python train.py --image_size=24 --norm_position="pre" --mlp_ratio=4 --fused_qkv=true --bias="all" --patch_size=[2, 2] --one_sided=true --grad_clip=3.0 --cautious_weight_decay=true --lr_schedule="poly"
Rows from block 2 of a small image classifier, named by matrix and row number. Rows with one number belong to one neuron. Each number is 50 + 12 x the weight over its row's rms, rounded and kept within 0 to 99. All counts start at 0.
After each neuron's rows are labels from the 100 images, of 14976, where the neuron reaches its highest value: "strongest on" is what is common among them. Only what is clearly more common there than usual is listed. The data: reaction-diffusion patterns (Gray-Scott).
# fc1: MLP up (model.blocks.2.mlp.fc1.weight, 768x192), inputs 0-191
# fc2: MLP down (model.blocks.2.mlp.fc2.weight, 192x768, transposed), outputs 0-191

fc1.432:58 46 47 48 43 38 39 33 55 44 51 50 67 49 48 60 42 17 52 60 39 45 34 49 68 53 43 57 71 57 55 41 57 61 40 45 63 66 50 32 56 37 43 59 61 39 59 31 56 47 50 34 33 56 45 60 42 67 61 52 62 47 32 44 47 51 46 55 52 59 38 43 49 47 61 55 77 75 66 52 39 31 46 68 54 47 54 53 47 46 56 50 68 71 48 56 76 62 28 64 35 61 59 34 59 57 39 46 53 56 34 44 41 40 35 39 38 48 27 62 56 46 69 42 55 78 47 19 56 67 31 57 56 29 44 58 32 31 19 37 54 53 56 69 64 59 47 50 39 51 59 54 22 28 57 44 32 43 45 50 63 58 58 53 52 36 66 33 57 60 54 54 41 67 29 43 59 57 49 59 61 38 70 47 45 73 58 53 60 50 38 56
fc2.432:38 46 66 39 46 39 37 64 36 63 60 35 56 47 47 43 50 30 53 61 57 48 32 23 37 44 35 38 37 68 40 26 31 58 82 25 41 54 50 60 40 41 69 33 46 46 39 42 50 58 51 75 46 50 58 49 40 62 36 50 70 64 31 35 77 50 35 43 53 55 55 58 41 57 39 60 36 63 42 49 40 45 59 59 37 60 52 56 58 64 41 65 48 52 46 31 30 24 56 51 41 12 35 49 66 52 39 41 38 55 52 49 68 71 60 51 56 55 52 30 61 44 50 53 51 51 48 62 39 46 74 35 61 44 49 48 50 73 53 43 63 69 53 53 47 50 63 46 58 41 40 49 64 58 69 66 60 34 47 33 55 47 59 23 38 47 66 44 57 26 45 62 52 40 33 47 54 40 46 32 65 50 56 41 61 40 54 37 55 46 56 37
strongest on: warm

fc1.22:19 43 50 73 44 68 36 63 53 54 28 75 39 50 36 58 48 29 48 49 38 54 36 49 45 61 67 54 59 66 49 49 55 54 28 64 51 68 55 51 60 28 51 52 64 51 40 39 49 42 57 74 47 66 60 45 50 34 34 46 46 73 52 47 61 42 43 36 68 58 34 34 61 58 52 72 56 49 39 45 57 56 56 63 67 52 51 30 27 57 41 20 63 41 67 50 66 50 53 60 58 41 52 62 57 64 59 63 38 57 38 43 43 22 48 40 48 42 32 56 48 38 61 61 62 47 37 54 62 52 35 34 63 49 58 25 47 49 50 43 45 63 64 61 51 23 57 43 39 49 47 65 26 65 44 48 50 67 31 53 65 30 68 63 40 53 38 39 52 49 66 61 47 52 40 42 62 42 55 61 52 47 58 54 38 55 28 73 75 50 45 61
fc2.22:26 40 72 59 38 38 54 53 51 43 45 36 56 50 48 57 46 45 55 55 34 56 57 28 51 39 42 46 43 63 41 44 43 38 60 41 43 41 54 43 64 49 32 35 31 57 47 60 61 51 52 43 79 61 36 56 40 70 58 35 57 49 65 60 54 46 64 29 43 59 47 71 67 61 49 45 51 58 44 39 46 49 36 40 53 49 58 53 71 44 28 54 57 77 41 58 55 65 49 38 69 44 72 52 50 34 43 33 46 41 57 43 52 60 41 62 58 64 84 65 60 52 43 58 52 45 64 58 54 43 59 48 39 78 61 65 79 44 54 36 67 52 46 38 53 56 50 64 72 35 72 46 75 35 57 73 55 56 54 66 45 38 54 17 49 46 61 46 54 37 54 69 34 25 41 59 67 48 55 48 59 62 48 49 66 44 41 48 27 73 56 54
strongest on: cool

fc1.361:51 33 35 51 36 48 62 52 67 41 29 61 76 33 67 58 23 40 65 41 50 61 47 51 62 42 71 56 32 76 61 46 61 37 71 79 66 56 77 64 54 29 66 50 63 51 47 54 59 37 55 48 50 51 44 54 50 37 65 67 30 74 39 51 40 47 59 38 62 70 46 37 60 56 48 43 56 58 46 49 78 46 61 44 44 34 33 44 42 46 60 62 33 43 61 41 63 34 61 48 64 65 54 49 29 36 51 68 67 41 51 46 53 51 60 45 64 43 33 40 45 30 72 49 46 61 54 62 45 35 56 47 37 40 71 50 67 63 46 64 39 66 54 62 56 45 56 66 60 55 38 50 64 51 35 51 51 64 35 55 53 50 37 39 62 59 54 64 58 48 45 66 43 65 53 69 61 47 56 38 64 45 55 61 42 38 58 47 73 43 55 30
fc2.361:52 54 57 45 40 34 33 60 50 46 78 56 46 62 54 54 67 58 39 60 46 59 62 32 48 52 38 61 39 63 64 70 55 58 37 67 53 63 19 36 50 75 36 71 65 19 69 66 50 27 67 61 23 61 47 58 49 44 57 42 56 40 55 44 50 30 54 63 43 30 71 47 62 53 59 64 48 48 78 63 32 66 49 58 49 66 61 29 39 65 38 50 86 48 39 65 60 46 57 50 74 60 42 50 38 69 56 48 61 66 45 41 46 56 50 62 54 48 76 49 60 40 71 58 52 48 57 60 66 41 71 51 52 58 53 58 19 56 56 48 77 49 51 41 44 46 50 54 51 52 60 64 50 60 51 60 56 57 60 50 38 53 41 62 37 57 42 53 52 46 37 53 34 43 35 59 46 46 47 60 47 63 54 40 58 29 38 49 42 44 42 51
strongest on: cool

fc1.335:64 57 42 41 57 61 13 38 41 49 45 79 50 50 43 58 67 53 61 43 55 41 73 60 62 49 66 66 55 48 41 35 60 57 58 61 35 54 41 42 68 70 50 39 53 56 45 49 40 29 45 76 40 47 43 40 58 43 34 48 36 43 53 52 56 39 56 56 39 54 60 45 68 43 52 63 50 20 67 41 62 44 57 37 37 70 64 54 76 31 59 50 61 77 43 69 35 41 43 54 48 41 44 44 50 57 38 58 57 69 22 45 39 41 73 60 54 34 40 61 52 54 58 56 58 29 51 32 51 50 35 45 30 59 60 35 57 37 47 35 45 76 58 34 64 32 51 64 40 54 64 50 56 65 74 54 56 33 72 57 72 40 61 46 57 41 53 55 58 50 47 58 46 33 51 55 63 53 29 55 43 62 49 44 51 71 43 56 47 32 39 55
fc2.335:52 26 66 68 37 32 37 52 50 75 31 63 57 49 42 38 39 37 67 68 56 37 28 40 97 59 34 43 43 60 43 71 62 59 60 51 54 33 34 70 48 55 61 77 49 48 57 41 46 48 59 70 45 81 59 37 51 58 55 46 61 39 70 56 45 61 51 39 54 41 53 20 63 51 53 45 51 47 41 70 32 66 39 55 41 59 31 27 47 59 51 39 52 62 39 46 36 52 60 51 36 40 53 31 44 51 28 85 64 47 50 38 43 55 56 59 53 60 69 48 66 51 53 52 43 54 37 49 58 49 30 43 41 41 46 43 44 47 36 53 75 56 63 43 52 39 47 54 46 56 33 32 33 46 51 48 35 51 64 56 43 38 55 53 61 55 60 46 47 53 44 30 59 44 56 38 61 60 57 55 43 46 45 55 53 50 34 37 56 27 55 39
strongest on: warm; vivid

fc1.596:58 58 49 43 47 57 47 50 61 28 52 62 33 46 44 76 51 29 45 64 39 41 42 45 33 61 54 41 62 48 72 60 53 50 38 39 35 41 59 58 74 34 39 49 51 57 49 45 52 47 66 47 64 42 51 37 48 53 59 50 65 50 62 64 44 18 36 42 56 70 60 51 43 59 34 60 61 30 47 37 52 61 56 62 55 64 60 49 41 52 54 76 47 75 42 46 70 74 47 34 68 53 61 27 59 52 59 57 38 47 66 55 31 37 52 37 55 64 43 36 95 51 58 57 66 46 55 59 43 46 52 60 58 41 31 52 55 47 50 45 47 45 57 62 27 44 56 64 60 46 53 27 38 39 45 35 63 50 37 65 48 41 41 49 61 56 52 47 56 55 18 46 62 36 43 52 60 50 31 63 37 40 86 46 46 78 42 41 57 59 40 40
fc2.596:63 56 46 38 33 68 48 38 53 40 34 44 62 40 38 37 42 46 51 59 45 49 42 33 40 47 31 54 45 47 39 48 55 51 42 34 37 73 49 40 60 50 60 41 34 24 45 56 93 67 51 47 36 57 58 75 41 52 59 56 87 39 34 42 53 57 44 40 39 38 37 56 58 24 52 47 43 68 41 53 67 64 32 52 44 52 43 43 51 36 78 52 51 38 68 53 53 53 51 57 35 21 52 35 66 72 68 76 58 58 40 64 61 57 38 44 43 54 52 35 52 55 53 57 51 73 49 47 63 66 55 56 57 57 60 42 38 66 48 46 48 52 48 32 62 65 46 48 53 61 32 45 58 47 49 50 56 44 37 38 56 55 50 48 41 59 54 63 66 43 56 71 44 19 47 61 28 43 62 51 45 51 52 38 82 46 34 50 71 46 50 41
strongest on: cool

fc1.650:60 57 50 52 68 45 32 53 67 65 31 44 66 70 60 53 54 45 36 57 25 74 69 49 57 51 47 33 67 55 26 58 31 42 62 54 40 53 29 60 52 49 29 57 42 46 66 46 55 34 53 32 44 50 41 32 55 46 48 35 44 52 33 42 65 49 42 54 60 54 33 54 42 64 69 36 69 45 66 56 67 30 62 55 67 48 61 46 60 37 42 27 56 31 53 58 64 53 53 45 41 50 40 49 51 56 44 62 35 17 60 50 45 56 52 61 45 47 46 59 52 52 44 32 33 27 50 53 40 48 27 54 51 47 42 46 52 60 53 45 56 63 47 69 31 35 59 32 45 41 48 58 55 73 46 70 64 52 47 77 57 62 45 70 39 15 37 65 38 54 51 40 41 43 53 49 59 61 69 49 43 39 54 65 28 35 42 48 62 76 44 52
fc2.650:37 50 57 37 49 41 93 58 32 51 52 53 38 46 27 53 61 57 37 59 51 45 47 51 73 42 29 54 53 52 49 62 55 19 46 44 51 56 68 56 37 33 45 33 62 47 30 53 70 42 49 37 51 48 41 45 32 79 56 39 45 50 44 38 55 53 55 32 41 50 47 47 50 55 75 43 30 60 62 49 45 39 49 47 61 64 38 39 42 62 39 61 41 54 69 39 41 40 64 48 52 42 69 47 58 53 41 31 56 60 43 23 61 43 34 36 50 44 69 61 28 52 44 36 38 61 72 58 64 36 63 34 41 48 41 47 59 77 49 66 52 52 50 74 50 61 46 51 49 36 37 53 47 78 45 36 57 57 30 46 43 39 44 50 53 65 60 57 68 48 61 50 55 67 53 47 62 08 53 39 51 46 53 46 53 48 67 44 39 56 56 68
strongest on: vivid

fc1.177:64 53 62 68 56 49 69 35 57 34 44 60 55 44 34 45 26 36 55 53 42 38 68 38 53 62 60 39 57 32 72 40 61 44 48 42 44 43 47 49 42 60 32 62 53 79 52 37 44 46 38 75 54 30 42 55 39 40 51 66 83 55 63 38 54 59 67 47 56 44 48 49 44 43 45 43 56 40 35 50 45 34 59 33 29 59 59 25 48 61 39 49 34 58 36 68 58 69 77 53 37 47 40 53 52 40 53 46 55 55 35 55 60 49 73 49 64 55 69 45 63 60 46 63 47 42 45 50 40 55 52 36 42 62 65 50 37 32 83 66 48 67 29 66 44 19 51 31 29 48 38 37 61 63 42 55 54 45 40 52 51 38 56 46 38 45 42 55 61 49 35 56 52 69 46 63 44 38 42 49 31 40 39 63 37 33 47 23 50 44 38 43
fc2.177:28 38 56 42 52 45 55 56 41 57 65 46 63 70 43 41 50 64 52 58 57 61 27 49 42 36 50 63 40 50 45 43 53 58 33 54 68 65 58 74 47 38 64 66 49 57 46 42 53 54 33 53 64 73 55 23 68 61 47 52 44 51 64 66 44 64 36 64 29 46 52 33 51 20 46 62 34 51 36 71 38 40 37 65 50 46 60 59 62 58 66 41 61 52 23 41 45 49 48 51 15 56 51 51 34 52 36 51 51 28 44 32 40 36 56 58 51 45 33 43 52 64 52 55 54 57 53 43 51 36 41 58 38 35 49 50 48 41 29 49 47 28 53 76 67 70 63 53 59 59 61 38 58 62 34 33 77 59 45 50 46 71 48 68 56 37 38 28 37 34 54 52 67 51 46 55 36 48 49 52 41 48 72 40 48 26 58 53 31 47 56 36
strongest on: vivid; embossed

fc1.414:52 32 41 49 57 50 46 63 70 51 48 56 49 56 49 31 67 48 51 80 57 54 74 76 37 52 58 42 67 67 49 51 59 34 45 58 57 54 62 39 55 66 69 47 80 42 42 52 47 45 53 55 55 60 34 68 39 47 57 47 27 37 66 47 54 61 55 58 42 37 58 51 52 57 41 31 66 45 46 59 41 59 31 60 28 49 50 48 26 37 40 50 43 42 49 45 50 43 48 52 47 25 37 46 50 61 56 66 38 40 45 46 50 50 45 70 39 52 33 34 50 59 65 49 74 47 57 65 64 39 42 44 38 50 50 21 65 55 58 49 47 42 29 53 47 55 33 38 55 39 70 51 50 55 58 50 46 43 38 83 69 63 59 57 64 51 47 08 57 74 34 41 62 50 49 52 80 40 39 44 53 62 67 36 44 54 45 56 63 61 73 47
fc2.414:45 77 24 33 65 66 68 42 53 57 66 46 50 56 59 36 41 47 56 61 50 46 50 57 43 41 36 74 63 69 49 68 61 39 45 20 59 55 49 49 65 51 49 66 58 46 42 47 60 40 47 43 54 29 36 40 36 59 69 49 56 74 64 63 62 45 57 54 51 58 47 41 37 52 66 56 59 59 43 49 68 47 38 49 36 35 62 45 59 63 46 33 52 42 48 49 38 59 58 46 47 48 55 54 64 45 33 42 32 74 59 63 57 41 30 24 39 44 41 53 45 54 52 60 35 29 56 59 42 56 58 58 31 47 23 68 49 56 53 45 59 71 70 49 41 43 60 68 62 31 34 53 50 45 55 42 58 38 48 41 73 41 51 47 49 75 55 36 44 54 54 76 60 54 43 36 28 30 52 44 59 60 35 28 71 44 19 42 36 45 64 52
strongest on: cool

fc1.459:53 38 53 39 68 64 57 77 55 48 45 51 65 66 29 52 40 43 36 35 47 43 55 78 52 66 53 39 59 54 33 28 64 46 44 65 66 26 53 53 42 54 28 37 70 51 40 46 43 37 37 61 62 45 60 53 67 34 52 71 68 46 58 72 64 45 36 51 46 60 50 43 24 57 46 49 48 44 34 52 44 57 71 37 43 52 69 44 58 40 53 51 42 55 65 56 58 42 44 61 49 68 34 29 42 31 44 32 41 62 38 51 42 52 61 57 44 63 46 61 49 65 53 64 41 47 73 38 51 66 57 36 52 48 41 63 41 71 51 54 41 31 38 51 52 38 39 69 33 61 43 69 58 64 42 63 70 45 48 57 43 38 47 54 52 61 50 69 55 50 60 55 67 59 49 49 47 39 60 15 66 89 63 53 49 31 39 56 47 57 61 52
fc2.459:52 45 66 61 45 57 54 48 41 53 53 28 44 37 30 49 37 64 60 47 46 52 31 46 51 47 39 42 43 56 41 56 46 67 55 56 59 49 41 38 65 54 67 42 52 64 50 36 77 50 49 48 72 71 40 67 35 33 38 60 38 54 43 80 30 51 46 28 57 21 46 46 72 51 46 47 38 43 38 57 44 83 44 43 54 68 55 66 66 66 28 59 41 69 50 54 71 73 50 35 40 57 52 22 62 54 47 51 59 56 63 52 61 61 32 46 47 39 63 58 31 44 68 69 75 62 39 54 56 55 33 58 42 43 35 45 41 64 60 63 58 62 50 53 42 42 53 50 66 39 56 41 64 45 64 34 44 36 61 74 67 62 39 52 53 30 54 44 42 38 51 44 41 48 59 46 60 63 54 57 61 27 46 57 67 61 24 55 50 47 60 54
strongest on: embossed; cool

fc1.573:55 71 42 46 47 64 62 54 44 40 63 51 40 50 49 65 34 69 49 64 61 41 31 61 49 67 40 14 26 75 43 57 56 58 43 48 45 28 52 47 64 51 38 64 53 67 49 36 54 28 54 49 38 42 49 48 53 46 37 56 64 40 41 45 31 43 48 26 62 60 56 44 37 57 70 45 44 62 68 55 57 63 65 46 59 60 36 24 50 49 48 67 70 49 56 53 66 43 63 61 51 57 46 70 48 34 69 59 55 42 30 25 41 51 38 54 36 30 24 53 51 37 55 58 34 53 64 35 40 55 56 77 63 56 47 48 45 69 51 62 42 30 49 58 54 54 69 50 38 57 42 37 36 38 42 56 40 75 51 61 35 33 35 40 60 56 54 51 47 47 48 42 53 56 73 37 59 45 51 44 48 55 64 65 39 38 52 59 48 58 54 13
fc2.573:55 26 38 53 26 34 39 50 53 55 50 45 51 41 38 32 40 56 70 54 34 46 38 56 53 57 26 61 58 43 64 66 56 57 35 49 61 57 40 43 54 56 65 63 57 49 45 56 73 64 45 61 55 54 40 54 45 47 78 55 61 54 57 74 50 49 61 48 47 50 25 56 69 41 49 64 55 35 37 41 52 76 48 71 49 44 68 38 60 34 59 58 46 50 54 59 28 63 41 44 34 39 61 58 46 70 51 32 48 45 46 66 59 48 25 33 45 78 59 36 60 71 49 53 57 51 27 39 60 54 70 48 36 61 47 46 50 56 37 49 89 53 53 63 78 54 42 38 71 52 49 47 63 43 68 49 42 52 55 67 30 58 42 59 40 62 59 49 44 47 45 61 41 40 44 80 42 44 48 47 70 65 43 36 75 43 36 55 51 53 50 51
strongest on: embossed; cool

fc1.624:33 44 32 67 48 46 43 29 39 30 64 71 75 27 47 34 59 56 66 59 53 60 52 41 42 54 35 58 58 59 29 41 84 60 46 52 47 58 42 61 57 44 53 70 33 63 53 40 41 23 52 68 46 43 68 39 39 57 51 51 52 43 55 28 52 53 54 59 67 51 32 48 62 46 41 63 36 43 42 60 52 49 43 52 27 54 49 62 51 59 26 40 55 53 71 47 43 30 54 54 57 81 37 35 60 50 50 38 57 53 32 39 37 52 47 68 75 65 56 57 51 56 58 46 53 31 53 50 38 43 42 57 51 64 60 32 33 59 52 67 68 55 71 36 26 46 34 45 50 44 62 51 43 59 46 78 45 52 45 69 48 70 51 62 76 43 56 36 62 63 67 54 62 39 47 52 51 53 35 57 38 36 70 45 48 52 48 51 68 44 44 52
fc2.624:65 40 48 65 44 43 52 47 22 70 29 59 47 68 44 64 53 57 39 30 73 31 38 51 50 57 56 52 62 56 55 52 42 33 58 66 51 40 43 43 44 64 60 57 63 36 54 63 20 65 38 56 60 49 44 31 50 72 63 58 32 46 65 47 23 38 49 61 66 40 51 46 44 66 53 68 41 43 44 63 42 39 33 46 46 53 28 53 45 49 88 46 44 49 39 66 36 33 52 48 54 64 48 65 57 56 51 35 32 33 48 39 69 41 56 58 48 59 48 44 55 45 51 40 42 59 39 51 43 46 44 50 51 40 45 64 64 40 50 49 64 39 49 72 65 27 72 13 41 42 40 28 45 73 45 31 55 53 51 35 41 34 38 73 37 57 42 40 50 48 60 57 43 55 40 53 43 60 45 41 61 49 57 43 39 49 57 39 76 44 66 61
strongest on: warm

fc1.602:54 53 36 61 23 69 53 33 58 37 54 68 48 42 55 45 55 46 42 49 61 37 51 60 56 46 64 58 76 59 45 51 66 59 36 72 50 68 47 57 54 33 65 36 48 49 38 47 60 39 41 63 50 60 45 39 55 57 44 58 59 55 30 52 63 46 37 62 41 19 47 79 36 51 62 51 39 65 54 57 44 64 48 42 26 50 54 75 50 53 68 20 54 51 30 49 75 46 67 48 58 67 39 51 42 81 54 52 49 55 62 57 68 61 27 51 48 67 59 46 52 63 48 49 59 51 53 66 59 49 34 46 43 68 57 40 57 61 53 58 70 34 41 40 40 64 32 56 45 20 51 48 62 49 64 52 46 48 62 39 36 62 39 61 23 46 48 71 70 37 58 45 41 39 44 50 39 40 46 45 54 71 69 45 63 23 57 51 40 52 58 39
fc2.602:60 54 49 54 47 43 55 45 32 47 68 34 57 42 40 52 46 26 49 57 46 39 26 78 56 69 39 45 62 53 60 54 28 66 86 42 62 56 20 56 42 53 63 41 49 48 49 59 76 40 52 43 38 41 53 52 48 43 33 58 58 51 34 40 53 31 62 50 65 53 45 48 52 47 31 41 55 58 45 70 61 64 57 52 63 47 49 71 52 47 34 39 27 54 77 69 49 66 47 52 47 45 55 38 66 54 52 36 62 31 75 54 57 25 61 43 55 39 44 38 33 43 72 38 34 40 29 35 49 52 44 63 67 52 40 46 41 45 58 64 57 56 53 37 68 62 39 53 53 69 34 44 65 56 63 29 33 42 39 62 61 54 38 61 52 43 44 44 49 61 40 35 38 83 49 59 46 53 61 43 43 36 38 54 48 50 28 50 60 41 47 67
strongest on: cool; vivid

fc1.228:63 69 42 25 53 53 43 45 64 48 52 30 53 50 61 38 22 73 57 30 58 63 48 66 64 43 61 50 33 32 50 51 41 39 57 56 49 65 70 39 65 63 50 57 55 52 48 63 31 32 48 57 53 61 61 62 77 61 46 68 52 55 26 45 57 27 43 45 35 45 66 65 53 60 54 49 53 40 50 50 54 37 52 59 42 59 44 64 50 50 70 40 42 47 21 63 56 68 51 31 47 58 47 56 62 63 66 53 53 56 51 50 64 48 48 49 41 64 51 49 54 74 32 32 47 62 36 47 57 42 55 63 35 57 54 30 83 62 62 42 45 40 48 39 72 64 57 46 58 75 52 49 50 39 52 41 40 64 57 54 47 43 23 24 36 50 81 55 44 38 50 32 60 44 57 43 48 56 55 70 33 37 36 43 40 44 44 45 55 42 68 74
fc2.228:50 52 43 50 29 62 77 44 51 60 71 55 47 53 54 66 55 68 43 28 60 25 52 26 54 60 51 69 48 37 54 32 29 49 69 33 58 36 49 52 43 53 48 49 33 55 54 50 92 48 59 47 38 38 68 54 29 60 52 60 65 57 45 59 39 12 66 48 57 55 33 29 58 49 38 53 38 50 47 49 56 64 52 75 47 49 64 45 56 53 57 55 41 46 80 65 46 43 52 49 61 39 55 48 46 58 39 31 29 60 44 41 65 50 45 64 48 64 50 68 42 60 52 59 52 55 48 40 60 55 56 59 51 59 55 65 60 62 50 50 55 31 76 63 57 41 45 54 67 50 38 58 40 40 56 60 41 41 60 44 59 54 68 49 47 76 35 31 57 51 49 42 46 83 59 52 48 64 64 45 68 59 54 46 66 39 23 55 45 52 40 65
strongest on: vivid

fc1.290:53 59 69 39 34 51 44 53 60 43 42 68 47 47 43 57 52 51 48 47 31 37 40 53 52 47 63 52 60 44 47 63 46 46 25 55 41 45 55 46 78 67 57 60 59 31 46 35 42 46 41 65 56 52 59 34 46 51 29 64 60 35 49 72 28 12 24 52 46 67 52 66 57 54 29 41 69 47 60 65 40 58 74 45 35 48 65 65 61 30 38 62 24 43 63 45 56 43 48 49 46 47 46 31 52 43 48 44 35 49 19 53 42 37 49 51 62 61 44 36 70 58 57 53 44 33 42 42 61 31 30 46 46 55 43 62 66 55 47 45 47 41 63 42 63 66 43 59 30 29 48 47 39 58 45 60 44 47 40 38 76 51 49 35 60 31 59 57 57 78 40 49 63 37 60 55 59 46 41 47 40 56 45 45 79 49 43 36 61 46 32 31
fc2.290:48 43 48 50 27 65 29 55 23 62 37 56 37 47 32 54 13 52 60 46 51 22 51 31 54 75 22 50 56 53 37 52 75 51 64 41 57 63 55 52 63 44 61 36 41 32 48 42 60 40 54 42 44 46 57 66 48 46 63 35 58 47 39 49 62 78 51 59 48 57 54 54 66 53 61 52 34 64 48 54 39 36 18 54 55 61 23 53 48 67 69 41 39 35 44 43 34 36 58 63 28 45 55 30 63 45 39 85 50 50 44 48 59 47 43 61 31 51 56 66 54 64 38 55 62 70 43 58 40 41 64 42 45 43 52 41 26 47 38 41 45 51 53 29 55 52 45 54 41 55 46 51 33 35 40 54 61 46 64 56 54 66 44 50 42 59 52 38 51 33 51 38 45 35 51 50 57 53 70 59 75 44 35 38 70 59 44 42 58 50 52 45
strongest on: warm; vivid

fc1.173:55 36 60 21 26 59 62 34 49 30 51 52 48 36 34 48 47 55 55 57 51 60 70 34 53 55 51 59 54 57 66 65 71 57 56 51 55 45 45 57 65 41 31 36 49 53 50 59 50 64 60 71 43 42 52 64 52 52 50 47 50 42 51 55 43 65 55 67 69 46 32 63 25 56 34 61 64 45 47 57 62 39 64 40 59 73 56 22 38 35 52 56 52 68 47 59 57 42 52 29 40 32 49 43 51 66 42 29 41 65 24 48 68 53 50 37 70 54 52 67 51 48 67 50 43 48 40 52 48 42 62 49 49 73 36 45 55 56 61 45 36 40 35 37 53 51 55 67 57 49 54 20 45 60 47 16 63 41 56 69 39 53 63 61 44 57 47 56 46 31 50 60 45 65 50 61 73 57 57 46 40 57 63 49 75 85 47 55 67 32 39 33
fc2.173:33 54 40 56 51 40 69 69 47 68 62 48 49 58 48 31 52 32 54 43 41 43 56 63 48 40 23 57 54 47 54 49 49 52 40 61 46 37 36 47 66 67 50 60 45 49 65 60 38 44 55 26 54 46 51 37 66 30 51 37 48 63 66 59 47 53 28 43 38 50 61 45 83 51 55 34 49 43 26 34 34 57 39 49 68 39 42 55 31 55 60 45 52 60 46 40 28 58 60 39 52 47 44 47 39 43 48 80 81 71 48 66 60 53 61 31 54 43 41 46 42 52 56 60 56 59 44 45 44 60 62 53 50 34 60 46 49 70 43 24 53 65 62 57 38 60 59 57 85 67 49 49 60 33 52 67 36 49 61 53 59 49 35 45 59 57 36 74 41 68 50 59 41 59 37 62 32 57 27 54 63 44 64 46 51 22 43 54 29 50 63 32
strongest on: vivid

fc1.403:52 59 37 70 40 62 44 36 46 46 40 55 37 32 55 51 54 62 65 38 46 64 41 63 46 61 51 60 54 60 49 38 54 56 55 55 27 43 56 42 67 30 18 56 52 45 60 46 45 67 69 79 54 36 41 29 50 43 53 30 58 61 79 75 50 32 46 52 56 32 62 42 52 40 47 62 48 50 57 35 60 46 52 50 53 45 50 77 47 55 57 68 41 54 29 49 60 44 37 46 44 76 33 36 53 51 42 30 41 66 53 25 37 41 53 56 68 65 55 51 53 41 55 61 54 67 40 39 39 71 39 65 70 52 35 48 33 71 40 44 40 44 63 61 39 46 39 52 72 55 62 73 66 49 30 46 39 55 38 30 33 55 62 61 54 64 55 54 61 58 29 50 63 33 69 49 55 51 50 44 60 48 58 29 64 33 56 43 40 59 43 57
fc2.403:45 47 58 30 55 50 36 65 46 55 74 50 65 44 54 55 57 46 55 39 38 19 57 31 32 45 40 39 74 22 62 55 63 47 63 55 54 55 42 53 57 68 63 43 45 40 31 48 34 42 57 50 63 55 25 57 53 50 64 45 47 55 35 34 43 38 62 60 65 58 50 72 34 68 73 46 64 50 47 61 58 65 38 31 53 52 61 52 32 64 50 61 46 37 61 43 49 68 42 38 42 35 64 54 25 61 51 43 63 47 48 61 64 37 35 36 53 49 57 56 62 54 44 48 61 46 48 44 54 60 44 52 59 31 52 74 26 48 50 29 82 34 80 36 60 55 50 42 53 92 25 60 47 50 50 54 34 43 48 43 52 43 47 38 48 49 68 43 61 62 48 25 54 45 57 52 46 43 52 58 60 46 59 47 49 58 25 60 50 44 42 57
strongest on: vivid

fc1.288:57 51 55 30 50 39 58 30 53 57 39 36 60 65 33 41 54 79 52 47 59 78 46 46 51 33 47 58 43 46 54 44 57 25 57 47 63 41 65 60 40 52 58 37 35 72 65 45 26 54 54 33 49 57 54 44 50 43 55 51 65 49 37 29 63 36 56 52 61 47 42 42 50 68 50 39 52 42 50 40 59 32 49 53 35 41 69 75 52 48 62 44 55 70 64 58 62 69 65 56 47 63 66 55 65 48 55 39 47 63 51 64 29 35 55 71 39 59 64 49 42 46 49 27 39 31 32 49 65 55 36 61 41 46 43 42 59 52 47 60 46 60 67 46 63 58 72 61 45 88 30 59 65 47 42 52 53 35 43 69 44 44 20 61 47 53 62 41 40 25 57 38 54 52 65 46 63 57 39 64 59 47 39 45 38 52 34 41 68 74 65 43
fc2.288:58 35 41 38 49 51 55 69 34 43 76 31 32 50 48 74 58 56 68 38 29 51 50 50 41 53 43 34 51 37 58 38 51 59 51 22 27 47 44 61 28 57 33 65 15 54 56 66 32 30 79 33 34 48 41 55 51 37 57 48 77 37 49 66 29 33 61 51 65 50 34 25 48 48 67 53 46 55 49 47 62 44 34 46 55 63 59 48 68 47 48 45 59 51 54 67 35 69 63 44 67 36 54 47 64 54 63 70 41 41 60 48 38 37 47 44 48 58 61 52 53 35 43 59 36 51 56 41 43 33 47 55 59 54 64 45 49 42 58 68 44 32 58 45 61 58 68 45 42 54 43 40 54 52 48 58 47 65 46 47 51 59 79 37 57 44 31 67 39 38 47 56 47 73 63 56 49 44 58 63 68 55 37 45 57 49 37 45 70 41 30 48
strongest on: embossed; warm; vivid